config.toml
model = "image captioner"
dataset = "procedural textures in two colours, tilted and lit"
encoder_activation = "silu"
encoder_depths = [3, 6, 3]
decoder_activation = "squared_relu"
decoder_parallel_block = false
init = "kaiming_normal"
residual_init = "none"
gradient_centralization = true
steps = 5100
final_lr_fraction = 0.1
weight_decay = 0.0
Rows from block 9 of the image encoder, named by matrix and row number. Each number is 500 + 25 x the weight over its row's rms, rounded and kept within 0 to 999. All counts start at 0. Numbers have three digits each. After the name is the row's rms in percent of the matrix's.
# mid20: scale 3 3x3 conv (encoder.blocks.9.mid.2.0.weight, 72x72x3x3), inputs 45-59, a 3x3 kernel for each
mid20.0 101:476458536472536477459494495488534556521496508508541482511508493528470529487508524468514512513523534531496503535484518505510535483516523504491527552508468525484505498507505522493532481501557474477501482519528435482512518497475477520523513521496507496528510493507500493498501524520501468519494512518515485498484485485456501503538453536512500530524506529513529511504510522529501518490529521500492533571530499
mid20.1 100:466449530496501558498485470479502494504503518478490501428475450504525491481502468462490538498523495565495522502496486525539497496505516489534495498520523496520523473502514499501551513502513496509497466521523504532525493507495516495497504472497502516493525554520468500493529518537511478503503466488496530524500482496484491461500481465488480458508502492530521472472523490454486466560481500515499517506518519
mid20.2 102:527484516498493504499508517505459511531511568519529529494492516498509503560511462525477438451514466477473509535502490492477504524472488479502527475550522491510513488499511505533492497493509490463505495470488496503488527477446461528512516481515522511494536502456527536496485454509522493500486498485499523470466504467503518526483528518467542556519482526437458512531503504458532472525500513509501518519519505
mid20.3 098:450476496534449513492485530501521465478561482515505524496516506536463544507462521514529506486509476533479538479458454489497504469464530545507524522481562473482454493512515495501531529506499475529532514505487520513458481534477529480511493493516486500468491454503471490495516515482427493525535507479517513520513524514561490525478454502519464501533480532521544476514529507522476506475503480496515501507451493
mid20.4 100:510526488484486469498480497496505473534543498504475502486559503496526484511510484509489472485476535491503494530525520506468532510528537524487482493514465486528499480493523483521540515496524449509522498515465530466531521494456486470490501441533485518526530488501481471480463508495472491517501468545468532484478512489516510515428513497480498498436491492453543510511559505502540464475540445493519513522482518
mid20.5 101:470527521483488534475436488514512508496513473498488500465474499460522491491487439514514511481544520506508533484520525509511474507477456529522504470485522548557512525553486497490552479506533489496444545466519542499526501491534464495517525494505556542506501490512489485502520522536514510500490503502527527465537439529523464506484504485498538504479506491524468514475508501514512484469532448492473510493472522
mid20.6 101:466519549498477483529500524491533529472486498482536483501480460502494523501495487445476482473494505515486478502507509454488503495520506508511535456484539461515472477520468511486510507525493509482474483497519453500541481515502479449524524498471536502474487479497472495498520502469490476496488454494537506515483521517507494518518511477501488499525515532521526506456496511510472496486485493499487500519518483
mid20.7 100:585531492539482498469507473508489500519485438493522480500517510514510483523509447533556521496487483528485488466470492505524486497489489510501479480491458484487477519467482474483467460514487501512457493542457502492462461498477509482494496489482496528481501512506490527496508482511554464469498515475489510484518571508507540492491486473487484529500498502521487467481524472475507510500484520532537523514507487
mid20.8 101:464454502503522483452477511498519470514454542493540550512498496486510529506517562501464473488453499502484533561480484500491489434517464481501538466463464511507498469473536525513457472455535509475467557549519471503453533489508477536484523475468471510533470517498521500503494484507496517461470503476514509493508529536462523494507540503481548511520476487524530518490545511508499522489524544526518525521512482
mid20.9 098:527533498517504493486490481470514494497497500526475527509486470452533515472476501466459492497546567485531551524574532544525521503546526477490474516534532435496533516499502510473452499512527448501499440490517504432545504508488497527475546498476479503522486495531498446482498464491569443489494483505533478502483484487484514509542533513569466445526486511531506478517464454484480477532480489504471546500553504
mid20.10 100:476514530473491479490528506475502491446480495478463504495513453535525477509523485527503520515567559518523532509507522495465512440555502566493526513514526522468478517486524473537543459510583485446478512477499503485468489520473484505501518500514489463483501509518497476462536548541495488534500490517479452475499515527496497493495534485528498472495524523479504542447498541483535489537519522495474485469524494
mid20.11 098:482468498471522472506493501520456477467502473470529427462480479491489519476514488515483496464522475465492499514494502492499488520474513539508480548488542512524547535484485554481474532490474520489538491468470526503475588493544541516472530535543536457496459480482475499494508494514498551496490434501516546557540546528508515487497479512512523526509497468530521522544505520502533538470527512484472517534491480
mid20.12 099:458540476502503501458489507534459487487509492519516485539496474501458485539463498499506506531541518513527513532554511511532525512520511519507539488485519523493466497510558510487466545533501472491497471490513540542473517490474449511484486496490504532498505505488490513474489526512534515503488548494454492487501487448478523487507499507500432513527446513481506480476455464488472511521508528511456481529481497
mid20.13 100:535553473533485504484485520491513518489490478523489445494503495471478456496480495477481488494516448496509471526466529472523548471495459502489517488485513497502516526489473476518499478463469505508530433467502493536467493519520496496508540487499536481497508475492445506496492511502464437530483505490510478536485497553507502506489545539529450522500511531481569489511478527555491504517506522521491488467523530
mid20.14 097:468492517497478527519526505495484488501542538498478486508463475528484479488468448486466543525538480493509501488546524524474523520545498523493534458548514499506527509478493492525484517486541470478505521477486518496443522493470505480550492513541489502516486509526465430552487492507505502516465518497493467464513482489539473485560462462518526496518501511517482535448498499502505460467503463514446494548483515
mid20.15 098:521479498462461496500498489544484513517513484499517486482455543522531485497506484506512515540515525499526535540473490492485430536557500531507488489517524497503494482480480500500476457511483504520526511537511552464474464487511488512510521486514493522489534467520457506523460487508548519503510507517499483512490509468523502486489492487487468470491545485527530494504541492450482498461507467485517498496510488
mid20.16 096:488544515473531489505487468513507507494473491516509493508474485493466507526544518461534519528511480525521492509478508537511507522555486497510460481502511484470500533527497481474501508470495527488502481475496460461489483504523523484469511478507491527518511463461494470502551504491497512468520484491446521492527473512475511494512469494520498491505493487516506527522507489511472479525510461553486510517512544
mid20.17 099:518493520476511486485503545455488515477497512491457466454519473446518482484472467479512514489546516494504498499471415483489473490466509501461548483477471546537492497435508474501535501518521482532507462483565504458511516505516453527498531518523512508511518526458512492522560493515549530518471451510502520546530515510519545515504483534526554491516538519460475498511498508500496462509510489522564494529528498
mid20.18 102:481510479504497518493490499555504541537477532471510504504524511470557473491526493487541493525528463494501505466547528517505505492501511480489480490498536509482499511478474460497501498464471508479518490519498500449476482500541477498496496447480473499500452500486559508493458475505487479461497507509508508495519467484491508523491503461474507511504488451475473488428511478518486544498482520470507487440512452
mid20.19 098:515483540547525502504536509501469479481506534488529501505505504504535543530499492506467492481483541469479467519467483504494448474477535491491491457501506495519515464477499515497524506469490512488494521548514462530510475481495496493520486459446532508483549545486515541479476505467463505501491513473527459528511488520490468479491487496502479506498490465556539527489513468514539532472464458486515488481453484
mid20.20 097:516525479492484512520512523497517569530475513507500508493430522490509526487513549486494493458479551518513506516499526528492475515544500492487499444483518497497497503492519465470497477487505501519508491471517477477507505476506512493503500517538484524509458522540509473513496499517513471535476507488516526483510527530486528532483517494484490453483499507489493507490531533480463511513510510484532553530489531
mid20.21 103:482453530500501494500504491497522513500477517502464503458524446524513495474528526454463483516528520523488527531542558506494560502486496467490497509513501449462511497507500528499529513490477489500521489487507514507482549503516562453544496517551492544461483498504525505467460490459532512512534524462494484499514520488546511485489520531497483530533498520532512473470505519461458483496513566526502538465528541
mid20.22 102:479523491499529526509538497495505539481514490471514491518489499521503516504486522487516506479491495518469546514533480487515516516489495488537486501520508487440540518512519536474517520512505513512518549474480532490519495540478548494541521511542496491479481500453513510474485491525415501499533499464516539451514465451490485501522535513542486543504519560515488520537463554546482492498454492509497487549565536
mid20.23 099:474494487542509500499484527527519500523529446481506481473494463504474542507498502506510450482482501477476492487490503494496465518479488488483463455502520498480507492505485454476480506489500493487519478483475522487477452483508507531523530538510514521500470476446486523468503501485543502499496534533485488511470498504510502527484501441498511542471523525519491465492479467509524528472465467518504502507530517
mid20.24 101:511486472510503497509504445490485506488494528462456502529503580517462522488495474485426482497502489478491546526518514498438504500477468496522557512522503494529485520517491524534499465471487548499517516485533512527526497503463498497512490499513486482503492463515465498496476464497482496474483525483526513541541473487493503500482489472502474518502463531509443468492505518480526550498459510479437522515512508
mid20.25 100:505516516488490463463503482544559523493492515484505513485554499498474470476462507490486475503498483459452530486511493517448469471494483512510530537535490475536524506501502493459526512464492457519492498487503537510518514475530523476438479498509513525502500499516526472491498522535497516503469502462496505487496487481503527477506542511506530479501491508491509527454502523513514517458487507514486475526498480
mid20.26 105:460536465475471508473404463513502518507492465477471512533523505527476513491470484547492498535534466531437515504522530537529509457515498483472480513486485465466516485463497491482503481453457522496506529478489541503487486511529522501528466538517520537484540516516508532484481512481530512485564514454478497481485478503485459473533500484470503526474462510483500467503526497508535520467561523457514494494514506
mid20.27 097:443464512486509541496531485485526525477532515494493549533523490541501511535533515482453476517519484547520508517516505529474515463490480522511524487516541517517487517500548491506511514481495492459484538493507491457509494507518472487480478477484496507511509512504482474507508473482503523461489482507505509538529514531510498495502487524502494523494449515454447520487544503526502532496471500487444467437473463
mid20.28 102:511455518497488515547512493528481508511496482489460495484504490477468513519434531486482497512506537493520470504496509538505479526507500473461538514502495473496494512491472512536539536541485455496509489461509500464514467542459523501525495499445507486478431464512526453499520515521505493494517463479538500509479490540574466491488504533497521527571477551503466495521481524467478474513511485538480507493530497
mid20.29 100:493476487505461533471468514519467523476501474507514477483472495517497449510487478514524517508529482517470516454506513517498567510459507488518488504490565522516504525497497483466512546536512482535478487511462476486540525485508491510483470492533499477505497422493496498505529531523481471527462492496483474550476452524480488525489492481492489513524508504466511567504520479495525528475466482503491511491464489
mid20.30 099:508511523520542533554511498525496514486469521507499478529524485495476442514498510476483526544501513510504515510495478522461488516519524477515489533478526484478515533495502531521472516522502497543496457497514489498527508484521501479466511518481500504507455479471439502484478500519535520481506524520516529472474523448532532530502479458505448443466467493513494541507484454474510506472483483499459431475479473
mid20.31 104:506506521527506522473475504488481524512463505509510502483486563516478543474553542534497506479488536510503437474497476469457476431464518542504443477476516511530514532491546515513522523496543490453485520558514496513475452483476543451510511510496477520513476490512490513440504452516486527506476466498509507472540528446487478489468471510462516491437482489503539491488502490518497531459505515494490468498474498
mid20.32 099:551498502488508489496485497489468533453472519461485531476512511499489546498501499495541479520506533494495491510512515509487535528477489480461463474474498482468469519465534525491477486454548492479508514527519498513509517443491526484508490527486499509496514518452471456512455516468476490490513501504517463494528509526537496519513497456479515494531500514479487523454499464476460517499520528502497523543506501
mid20.33 100:468489434536494523508518474516474544479512447518515491536478503483519501541477505473462473429497498485495470482541504503542540525471503474552484508465528475466497522524511526501488458490535492525495495452510474493527516550515515558516518503502495476470510482486491544514501507507458513518499490490530486556510544469467488494475498528482499475514552517529459532494497518481473478529482505545466562496482517
mid20.34 098:477514483510494488498493516506460492515510496514484511539498474479507483555520535463484515489508491480505540521521488551480494518537479524462520447522499471517505515465534476532494514482539504493519489518482500505527470466517503521518535480525505506459497467497518474489485508498491475467491517454483585548503492495564487523451502520535544521506483513506522533435508539506531482494470460543463512572502508
mid20.35 101:496534511529537534493539462490490475485470428486496467491482484492474509534487493478460493515494483476505473532497494474558517514512525526474473495494449515487539490498500527495484539500506515499464506512492494450511499508523514467522528555493498494483482487485494518455516485522503472541458515478463507485507510510526502513482508526533541554495513504507444502521492534499528492464503534465536481515489517
mid20.36 102:523496476511538479515476506522501482494465521535476514484508472512514515472526517478495533487496525459492519492489450510521499529534517480484504493479483554510481502482477496515495476516521515482534527478503482518545558490499518521459490508491526526495479471516469495481512535483516515535457498494502471484505507485464494484522439525520518515517506507485517516533494523495524460522514482499503495463477497
mid20.37 101:465435516522479471458472495493481514549483498535510486466491459488529489482463476468508551498479512495487532527523529497507515486454500570553510512444463522506513504480514509458487519528512514503505463526517466519494501462489505483463490447522516483518500505471490537496469556513496538499533504454520542497475510492479517498485531533550489509527518466509472489496522518506514532509516496503521477501485467
mid20.38 097:527504497505488492504496515501540512535467514479488546509466475491487497445512506533475506527457504485525473526482462494519471527459487479512501519465511518495486490467443472489496529491477496520529509512528489522484488522518481511525534506502508505491482522535507546523483524462509457521532469481492483486498551514515527499471489428471517516484495511483512484510421493496495506506519474466535493448493475
mid20.39 102:450491529518491499484511534528503497489490507496476497508447479502472485569476479485475466492497438531500449494480496519537478512491456489494445515541514522433456508509490486531488506531528486471463498479472491540530484497462500489482517534458467514478479519553490520513482509484495474479496492492487477488482484462465512451506542530488482545527504469520513532510500552523513512501489500556533528518510439
mid20.40 098:501501502546512530549507516508514498514511477495454469477480479480496443512497498498474497513495469502511521539499545483456527514488469495483493541519493493490508523486477519481517504496450493500512510490517531524548496459547510501518515538495488518480492507477513510532536483490496495469524469481568513506524498508481493521476481529491541487536508487470528474478509438503459500484513461512503451528464516
mid20.41 100:467498448512521512460527460527478457472505525492504461522526497493516469489480508518506486488487448474472485503540486458492474479464504510531516515517514516503504528500526502542506517484508475471438510471512507529477497545517462470507522521495513457507510500456508511494515514508456477510516496518501483516493496507525508537509487537433499508485515495495521525477462479482470539528501524495464495530498465
mid20.42 098:490493505486504506521480515521477477477500499461484463512508517471516525496474463528464478472502525470486521493489488485494504501475505547510500492490524524490512467534509492519508501472488543501540477444517503513534507517468541475505491484473526508497520480485505513514510520516517469512509527487565526503484503495515496465466521556513479494541541501542462475502511546500489478516519495503510484539505456
mid20.43 101:474479474457473474505521547525485476492502478467505494537510510475498447456525466508464476509535526501492482488498504449501536538539490493519526489514469499520526486549507448492502422497564463500482517474520492531482572520497485506501546489474483457505480447473486463488510501486504549538481521495488479498495497530508481518538564521497529521544521482501508497473495478565478484460513502492458455501490489
mid20.44 098:514482509519520506451493453435456530501505492517527518514516507496492501514484482491486496531494507516511482475456518499483491515488528527515459521450492504497479490522490564538438511510512538475533503527488468479531451496482501498485528541488446498493497524509501525497492530473503580512514501506505507495534474525513520476475484434499454460464497483501479504522502522489478474505514517500518476516517496
mid20.45 104:452505498528492493463523503463489497476483490495550496487542508523491522514507516536478510468457510505486514503491480539537485526542500487493515524509495477520544482521538502499504494504494421522444509479520477498484450492472485457500497491505520525494494443484518507507505506489495522495500508509488526488490482534501495504531506474501502473505497466501533447481475512457516467524493527513497497559489475
mid20.46 096:446475508502493470508455527496517496533488487476513511458506496500482454503492475492531488494518518458491504540485532518522519518508531485516558483454531489528543459487521463509463413482451511526499516530479491513468521471513493442494546480473533538508478549495511476493539508504510493485527533474531496514489456546493507539511502487492457467496518494530481515484512438500506491458498458474507452510525502
mid20.47 099:512523489477523500503539530506498554477467538459497560504466492479472493550527469545530539555507512529508492460531488501514457523525508533520500498528534511517489502534498494542526501501478515512471503485492522482518500498471490486511493492494473517508494497492479492512525520518509505549522513499514525504512528501518499504528525500498459544476452491494529499479499529477533458464461494516488502511457491
mid20.48 099:519499562482468482519485478502547461484486456459471487490559481441552502468482486476453475481509522454484464472511503544476543501469498470465461497516507491509503444473530495485496461517500481509484506477490492452515503513483496536489468518491500499523466520515510511511524505517527519510472553521460507547514500492456506519460522528505534504479500492508514498486489525455498469524504522486523496487485487
mid20.49 100:502510488541485481477458502505515467511490501476490474506504467458498526482526492504506469498471520484470487523490472451494472532437458484467510465505469534501525477513466480509485534500499531524524510449546498523549549526520511451487487481463499522476530516464503507464562468508525514452488475512488532488472481531503480507515529541495521490527469495505478517548505484513501466487523461500487470488510496
mid20.50 102:487502484501522495481504458491523513556465513549522533458507479487486467482543500497464504485507527530488522514508465507495517471493494520447511544468531531513503507485501525502488511510545526530506484498522464513462496482511476500525510506494483429445512526489508515473535546525505554495511492464478495513492530518505516531519496496463514512508540523451490519488503474498488491516503485483533463502482491
mid20.51 101:527538442464539499492497509554511503479504492470495506509484461521502472499477487450463453529487508481459492522485495528501497463489486494483532511446488474475486528522490537508500506535474490511501493482519501468524530503559498500504509523503477520520489508487507495454521492524518474505452504480492524510494505502497554480467506497509536534486541516459481508509481479450501503537519520499477517489532483
mid20.52 101:441493475486509508475464484500515499533490519508511476532485438487536494463505498519530500527563520501453492531540501507525508497455487478527500499529535525506516527552487536503555484514495511542529518489541527502508548479514477497543490496539554486539518523540490510486524480571489494501515501517531531555497457496495534481495526472534488468510506462544479536472535472486529516519500556492482479476514487
mid20.53 103:530473494530513523504520517463491497452519528528458495511512498540500529492513525492487454502494464498460498474518466508517482517511516477479508462514475434509525513540488520494517538509467487476484505506503525477494533524529514484539459556536454504485469520482498506511543520462494538518495485506516507461498467512485495510498498537490493507570525547471471541537450485537464494512519512481519510496493512
mid20.54 100:491506516521461482504488480504558535519516475528514522477513463492498530465509490519510502548435501545493492543511485513530499528499516507457508480444529529513509464454479474473520502482525492518519558519530547533474446510502497472509470532485488522508470527526570503524459526504487518546527500548480517479457462459572550518478479516473490497514491512447479518509483457541497510483532483489490462492527497
mid20.55 099:505516474511524461514504526527463543491531512508528508482494509534507524481515479478517509510475505500452454503504492508476498487534486491480499470522516533513474509506512487507468476526473491536462474503479502487493495450480500496477474462497528522486512513527495463467491477513503531436495487462538505504478519515528467474517458491478568551499499499496466505518550493469443485481481482555540499523511546
mid20.56 099:464507516462497542501456498497495499506487456524493477550522572481548512493506547486515470507500541551501497497550515501538512530489516535488470491496481535517512517561494533511475497498492486492539497493503460495515528522505493464485539477474540545474475504490465488495498518519488514465505523486522478450472468483450484528521497505490509440482524522494540530492463516529558525482459519496450529502502525
mid20.57 103:510493479488501494473482500518493514486504509491545499447517490466481496498516514527512482491533477534479525521484521517517577520481513510487517499476451512508509550499455481479476537527483512496535495506522524451525540549506500489504539511504506458479482514488492519515534499537488470495481501493500495483475481510497487460516501523551443478548494473484497503514499494478461451528547511509468526525506508
mid20.58 102:498500503525514519485513486471494491504488472502442482476534463488523502492525495515448520484485506501476480497477512510516511476516529495497486514461461504536508518467481480463481542489519523495487454498502518479497477521542502474542489501468575507481523515504482515567483510484542509521496507563497513522474513498539506498452477489510538515493503497480497467493534522513509505510502469498491549475525525
mid20.59 104:508495506483521479507452519468542497496498497478488488472503456530516490519436519520504508516554489516526491507521520527509524491489468500509488516531508483502515512519504515539529481469515461500481530485506475457478531519522477505491521529509507490506511492478474456528502539466527471552475486528500489463494511504490474519520543503505479528469481494504519532513504504496505524486505468498476467485458532
mid20.60 101:468490504506482529469553516532498482506550473501488509479529483467511487542490479512509496522510526547461524548503490579479527506494517504528500485526469530489543516479506481504508504481509530508498513477460527512476529535526514480523478533497502473462540508503530486506506484502443514514557518512497525488548469474490537439510510480495525524522502508469462511500541458486465500490494473546528491522523455
mid20.61 100:483502522521477503506541536502460478505496477485510510484533500447511522454506480525456458451505447477473459499505525479499516511513508475487533502472463473539473510509493500520496508506471476482533478477479533530492525531578571497535573595489459486498482530531456517487504529500506459545486500493498510494502483487518474531515512553524513533514475576514511461492483514512507521536505551544462497514476511
mid20.62 100:497487533481493448427480471524511517468478486511526494459512483514504492480488510464479464486510497509508458513504557517510539474537488493511496468500520491477484468494505480527492456506502492496554464497488521479489487452473540516515447485498468474466503474479487474472482465465497502515529490492488490481538520491475488521474481529476514525482528513479485500456472514471481471513506498466512467492491522
mid20.63 103:508579498543514515521534485457492510496501502526552481557512494477471519467485519524535505510496473512481517484480453485496478515491462494492522488494494519521510513487468543486517479531505546492505504514505482488490521500487519474497461460464499519470498518526447521508502527498497510470510499510502509485514487521498504525494435473537471513504494476502508483501517507487503496496491483473509478513510487
mid20.64 097:497457525479477515502512524508549540527465512488505471467500500516533520482490496486506511467502510479535471557487504494469502524501461529523493493528499518462501521531505471492528476523510523474501499482506494532504498507530449483487481461521503484525507543541534494507512485553475498502495453502509508551532466492494490494479519497483499489494488495504496560487504471475496493503480512484489463492510494
mid20.65 096:491458554524493511514489516488498536513532525502505489521499530485521539473512495512536500478515512483472537477519461488458492533519486527535502491485488544485488485524540518484508578493485549479554495483506515467522541464520485468529510445460518518483495551487536551484533528466525458493490554482535512488483484485539450487484459480491438525489522457474510484494479534502513496449498480527481508525493466
mid20.66 096:507523542477511562493527519504522489535510505518477479479473475502485481524483493545475459508533492480521500527493533518515556507500487511496539496517513540489535513495459500499561503531551506520486485444513457475507520485502480485522468526514479456508470457521514474522562501517453446515465469481505504509504478502506466488520499488453471482483525463508512532493516481463504495519511503486442463489466515
mid20.67 101:509524555513441500484488496487466489536483478498512501493466458496508447494547484542482523493513497496491493458527517477490526546459502529521499493528448558499524526455509518525502545487492477480476500474496535513519543523487521570514512513560469502499484454481524527481508543523495530474500519513540520476546519490502509467561482543481522506504492518512466507510488498509535518471531534502546486490524483
mid20.68 101:505482478470522509520519520526447489517488531533507463517488510492496500490481527463470514521518488489509494471491519496499518509564476469468494475521539520482489502516487508477506494517493507468464539483518529490513525517503521523526520491520547514472508490476489501471509449485503496509517469458529459490509503491493535539467510502473521497530504496436505477518484503471515488522504463480483490499519522
mid20.69 100:513495497569534502514495492492482536517551546488554487546508519496492494470546476503475497483523515497503473436523477482539479520500465492492515523454487539537515490524501527535486557472501546493525541491484501482509511486500517494516467475458511495461496491478498538477454471530484510467480517485527490519471503529467512530496510489479494486455487489535464456480526514481492499483511513418455536504498508
mid20.70 100:491486508493470492480514502512520518512478470508486482545473448483510454503507460471481506532520470488473469487479483527498513509495473499458529509525544536473504533458503452503520482492515541467491499483486531526517504526452533482506521518554538503492513524555467492494463519496472472511503467484517485513486497512504456492518554483486439481501493500520569510501555511497510514533513496515462542493505531
mid20.71 098:532483490517510505509490512452516462515485489498511490509504488498507503503499489517481462480507518467523492508524440511530521475505484472454499525510502497475515492445462476524531492519519493498522494504515495439524490507475483494474491537469518492504497478519448516491516512524496494504487494496493505493480493503507495501461576456472516548507534503524521503511506541506510504509503502510489489512500500